A small image captioner, trained from scratch.
Model: 2.08M parameters, encoder arch regnet, encoder norm batchnorm, encoder depths [2, 2, 4, 2].
Rows from block 6 of the image encoder of a small image captioner, named by matrix and row number. Rows with one number belong to one channel. Each number is 500 + 50 x the weight over its row's rms, rounded and kept within 0 to 999. All counts start at 0. Numbers have three digits each.
After each channel's rows are labels from the 100 images, of 14976, where the channel reaches its highest value: "top examples" is what is common among them. Only what is clearly more common there than usual is listed. The data: rosettes with rotational symmetry.
# convs1: grouped (9 groups) 3x3 conv (encoder.blocks.6.convs.1.weight, 144x16x3x3, each kernel summed), inputs within the group 0-15
# convs2: expand pointwise conv (encoder.blocks.6.convs.2.weight, 144x144x1x1, transposed), outputs 0-71

convs1.11:465485400493456513468537587466489507472481603559
convs2.11:522530478419499521464500398462523562532457540557522535468573594579465438489595467515485453459519452585440475563492476486500464513519496430444506423578475382411427494496462528513504481479537564546541463465591508604558
top examples: vivid; four-fold

convs1.12:519571492481465495482469422557545496545533396420
convs2.12:487532504471438489552520526559441500486490470446501501406556574477539492507573528539536563568451514449518584568406435392487474540543512496502522530515469474409509523506532540508536370460446502556507511475519621538524
top examples: mirrored; nine-fold

convs1.96:471536509496514426544520537448482533653495484527
convs2.96:552601520602590551428510433537430521530531497479510505586519495454432499525395451480538503463446437516539584463579557528527504465518489480562538567524549492420571524541442509463428542451528399487565618461488509437544
top examples: pinwheel

convs1.45:450536602456492524503438467480578500417440468513
convs2.45:465402611526515433416569562447567486490518442501539433492510464487483485480506568470506523544469508624482508512490440535490372494571462558469490487478502478484584514480504444460521467523514543463418482523559466514457
top examples: four-fold; three-fold

convs1.121:491546525417476539605528523453535473475427447447
convs2.121:552515483433505529376477493437541436490525386491537547447439458512441470463464554592541437428566459506400448434427439491443558465496576494538524478474506475496506435484521529579469439561455537523594528426465562512505
top examples: ten-fold

convs1.70:533516515520621505523462394536434539542506516531
convs2.70:506488536501444519463573447505483568588543432530550497487461469463515497412497463544536461506584521536482497433459425476502423544476580446396538498620532539549493466515462536566535514541471542459563550564450523525540
top examples: vivid; eight-fold

convs1.92:520457500502394521499488416487556426545534545429
convs2.92:512473528586490476514512524472519502583538512525500441533558424409623521527444551614467460561442463499570465542610487486506454477552516532504490539460491478568570468413490460404558568544476389529528552452569476551529
top examples: off centre; six-fold

convs1.28:527468454522521573519568446600479483511523603489
convs2.28:381541519485481513426576529468443480519485513548464504441494493455557539462456475531556389411470492448559395588464542516526478497573524516461524489503483542489506476397469475505508498470416456420414494481457426485509
top examples: pinwheel; four-fold

convs1.104:439499566505536460433529408468566410505512460494
convs2.104:506537480460456557493515619451452497502520484548510447418494532492524430548545522455490516537498476548551458530508541431537390596554436566560477473509481353472529457486492568458589437471553470500447475588552470454565
top examples: mirrored; ten-fold; nine-fold

convs1.47:573557436546470503590506524598461506547471512467
convs2.47:511525530477521562593452532437629470515517491489527585504469490494512443545484459513598441483514569444431529380396453438535500569514577477513548504466532541489573548507441488430574553511529461510478644538539524454552
top examples: three-fold

convs1.65:491439475549457510398582491487578520568468543494
convs2.65:501527489506542541483485506534557490445491504469434545499514556478464514509517485490592520501602423517612518523487529506475520552541461583426502559391502490417516538440452562603438480544436545496528484508574571532506
top examples: ten-fold

convs1.135:444490492508420512509523563461578441464407536554
convs2.135:543426546519544428537503499412545564456584538498487529571456462572530468526474541522536547461498505501560530514401403469477403488521492515472505461458535460397545451568414466472541529476502528460499605467521406492564
top examples: mirrored; vivid; five-fold

convs1.85:532457555578453493431569480383516496511465524498
convs2.85:564482491479474505515506517492458544477533519476499484585494550452445564499502496416456532489411457549498448548436547476423473537556521488537546530436538439497485468456539520546602389441420527581436455511459534605551
top examples: off centre; three-fold

convs1.9:529481484443540485483467472601565437522502543397
convs2.9:511500465562422398543558405467479461540531478487481569532457466492452509482432461538512501438545481401515511468521570478531486540492456443516502472421498526645461423474475498481493607554446512514545561477545488462458
top examples: mirrored; vivid

convs1.72:523452538447479482558479521514469484416516379568
convs2.72:485444508463507426547372445482574573480531470507523545509460651461497518466480527487527510554558527497568545488481633570401538521500491438458527469584568501400493540450499473440510464457506551534536408552494569467446
top examples: ten-fold; nine-fold

convs1.102:554585440561534516426500469488563562489465444452
convs2.102:462487486512467500439483497491492547482471369512539475529479489509558542529501491565448449563443514527533512482542457467499525485485573508588439444441567626487555426565497511432471561493510498524560555470537513440571
top examples: pinwheel

convs1.112:425518502461505489512504547434547355515505538523
convs2.112:505572506433496442511445524490419475434546537488443562484530462590472519507587420543559534595418476487462395506505457535504443464605461546510545483538526454468490412527439528554574627519526538470528493442451449518578
top examples: vivid; three-fold

convs1.57:518496545473470549458526453575484436480576388484
convs2.57:464530451492579454455497521532544491583492519478481453524511476562548448560564537369608458515551495478509468509445552556498509534499400411505525511491577561556433621455525484521516606525561506456477441465610514525543
top examples: pinwheel

convs1.111:546514536416518461470494440527486422493593549430
convs2.111:560458478452468532498501454444475540522501485482519563487598526443478487471501479579483548488475465523479562499506485597446464567476540493552442476544532467505524656531428521501558511430407450488550541600481449450433
top examples: mirrored; off centre; ten-fold

convs1.128:474524425520595459465479556511440499550405544504
convs2.128:577544476504509581540464504491525414589500534467458523478457526520519486542464544417432497452478497519437477488550525509511521466548500477540413485457488432522466523436510508417514458462631430563478540549538451601449
top examples: four-fold

convs1.10:431500530485516549509454397559561472548524412507
convs2.10:465444472485535458492445507444507501546473540574477505459491628481444490506482485487458530531548397453609464570542634456443577518454555469494458504535550468451428446436537546571471427493549440527420458556503521461428
top examples: ten-fold